config.yaml
encoder_norm: "layernorm"
encoder_layer_scale_init: 0.01
encoder_expert_mlp_ratio: 0.25
targets: "concentration"
max_grad_norm: 1.0
Rows from block 2 of the decoder of a small model that predicts concentration at each pixel, named by matrix and row number. Each number is 200 + 30 x the weight over its row's rms, rounded and kept within 0 to 999. All counts start at 0.
After each channel's rows are labels from the 100 images, of 14976, where the channel reaches its highest value: "top examples" is what is common among them. Only what is clearly more common there than usual is listed. The data: reaction-diffusion patterns (Gray-Scott).
# conv: 3x3 conv (decoder.decb.0.0.conv.weight, 128x128x3x3, each kernel summed), inputs 0-127

conv.0,148,201,233,213,182,228,228,173,204,189,211,170,221,237,199,185,186,167,166,180,214,186,211,174,181,219,242,246,198,175,190,223,225,240,232,202,218,170,192,268,211,164,237,202,204,131,176,246,260,173,169,165,182,183,217,209,187,177,184,180,139,227,187,167,183,200,171,221,212,148,141,218,226,190,224,190,209,244,187,149,199,155,246,165,193,169,200,145,171,181,213,167,213,176,238,180,206,198,249,197,199,157,205,253,227,244,183,232,276,212,212,170,174,231,199,202,227,154,219,164,281,205,203,186,229,211,227,196
top examples: feed 0.039 kill 0.058

conv.94,232,168,147,188,132,181,159,214,149,191,199,218,234,206,177,209,229,230,208,227,215,199,228,164,163,187,221,144,240,189,183,168,187,193,240,206,208,207,220,114,169,212,180,219,223,185,189,141,182,197,197,237,195,186,238,230,165,195,210,237,198,210,194,204,180,154,196,189,169,211,138,188,212,233,222,163,161,199,186,164,219,170,205,220,193,185,200,185,213,178,185,222,132,199,225,114,200,162,177,256,242,217,191,170,282,183,181,191,227,264,214,231,218,175,150,170,222,180,158,193,233,214,245,186,195,206,174,199
top examples: feed 0.039 kill 0.058

conv.21,193,198,261,151,174,231,253,220,165,246,202,247,160,216,181,201,258,173,207,204,234,211,196,221,220,184,180,120,168,213,263,202,218,166,185,192,208,201,176,228,177,211,198,197,247,171,159,223,198,156,194,147,137,181,221,183,200,230,172,188,149,192,246,218,195,203,176,247,243,242,171,230,253,199,261,175,228,211,168,205,203,182,171,214,178,197,142,191,188,238,231,241,180,183,223,203,220,235,182,176,237,235,227,149,202,224,189,175,215,190,176,183,214,166,182,219,207,147,221,200,226,190,182,186,256,168,155,195
top examples: embossed; feed 0.058 kill 0.065; feed 0.078 kill 0.061

conv.34,201,208,185,191,178,222,199,145,172,215,209,161,175,202,203,191,246,148,217,190,234,214,210,218,207,181,169,207,163,260,209,219,233,209,210,167,202,229,175,228,166,189,224,201,178,170,233,254,266,146,251,211,187,181,180,256,169,181,225,168,155,166,249,257,166,186,143,205,206,170,200,223,259,231,232,166,235,161,171,178,144,163,219,181,231,192,190,224,208,193,171,223,233,184,233,176,192,193,180,179,193,248,164,195,211,172,185,219,197,172,222,227,247,195,194,163,124,144,245,222,203,203,181,189,250,223,183,224
top examples: embossed; feed 0.078 kill 0.061

conv.88,208,266,247,186,253,214,210,216,195,156,243,197,173,256,168,237,212,185,215,184,198,197,217,191,226,217,153,210,179,212,201,238,216,215,144,181,192,205,227,218,187,201,220,191,172,217,181,193,218,241,312,177,138,219,175,216,207,197,199,217,158,157,199,183,219,227,191,185,256,176,215,218,206,153,244,208,214,198,174,157,194,198,232,233,184,219,207,201,225,251,209,220,239,169,228,265,197,211,191,149,169,239,157,260,194,177,165,176,241,184,168,186,229,267,248,201,186,192,248,203,197,213,155,216,202,201,213,168
top examples: embossed

conv.27,190,227,206,188,236,247,247,218,192,217,162,197,192,222,193,191,252,161,263,167,223,146,137,184,256,205,207,221,151,213,206,187,210,210,148,203,171,219,251,191,236,150,193,153,202,223,203,277,193,189,203,201,228,233,219,185,210,157,208,131,240,253,180,203,264,182,231,237,205,200,226,169,218,149,193,224,244,205,170,215,179,231,184,217,209,186,209,164,175,222,149,252,172,180,162,269,167,241,220,200,197,182,209,181,176,191,182,145,174,195,194,236,208,200,198,228,197,219,198,215,210,152,219,192,200,234,179,207
top examples: feed 0.039 kill 0.058

conv.103,215,151,180,196,164,182,222,188,236,132,152,262,240,182,164,167,217,212,187,224,220,249,201,195,229,162,241,201,215,192,228,199,224,214,219,246,197,158,179,208,139,154,229,203,144,151,175,180,190,202,167,194,213,204,140,169,185,196,236,223,199,174,255,200,163,232,171,200,200,164,162,216,171,181,209,150,238,242,159,186,233,231,209,176,170,199,209,167,230,167,210,201,186,170,221,194,223,216,232,222,207,232,169,256,236,199,189,225,215,173,252,249,170,200,269,197,203,220,142,208,227,243,225,194,177,173,232,195
top examples: feed 0.039 kill 0.058

conv.53,163,205,169,199,236,183,219,167,269,253,224,194,213,217,231,199,188,157,186,176,227,180,173,197,206,226,191,241,133,212,201,180,175,204,163,230,181,216,196,280,190,189,205,232,210,151,199,192,154,155,135,207,157,206,252,241,251,195,210,172,154,184,166,216,216,159,252,212,126,219,196,168,233,241,189,232,217,161,217,220,222,166,218,189,204,204,138,181,177,219,188,198,182,152,206,184,220,160,181,160,227,174,212,208,188,182,216,238,156,203,222,166,186,168,191,260,218,188,239,220,178,187,221,169,218,210,221,249
top examples: embossed

conv.120,202,225,252,228,235,176,172,227,187,174,209,183,231,235,224,229,244,153,240,161,223,176,203,214,165,217,197,207,178,208,193,192,174,218,180,208,212,151,233,133,207,202,188,198,196,198,282,217,184,227,207,172,188,205,216,168,177,185,205,207,216,229,149,274,185,223,179,176,202,181,207,190,217,217,216,279,173,174,219,176,212,196,253,219,228,207,191,145,167,214,200,264,258,238,219,256,219,146,217,211,255,208,181,176,238,184,227,230,228,197,163,195,234,201,156,185,132,194,176,225,160,179,192,220,188,265,197,205
top examples: feed 0.039 kill 0.058

conv.77,190,212,204,236,183,163,201,186,198,206,196,173,189,173,150,195,198,239,140,202,215,225,206,253,183,230,207,261,201,173,167,196,164,225,215,134,199,241,168,208,212,204,201,197,194,207,187,182,259,206,217,257,197,196,202,187,217,198,197,148,168,222,207,159,190,213,167,182,169,178,228,148,164,160,174,229,177,205,154,134,206,157,234,186,282,184,174,203,183,141,194,139,249,196,188,183,213,214,222,142,196,135,195,249,204,229,239,238,206,165,190,204,225,215,201,216,179,218,210,152,178,236,199,192,169,276,194,213
top examples: feed 0.039 kill 0.058; feed 0.062 kill 0.061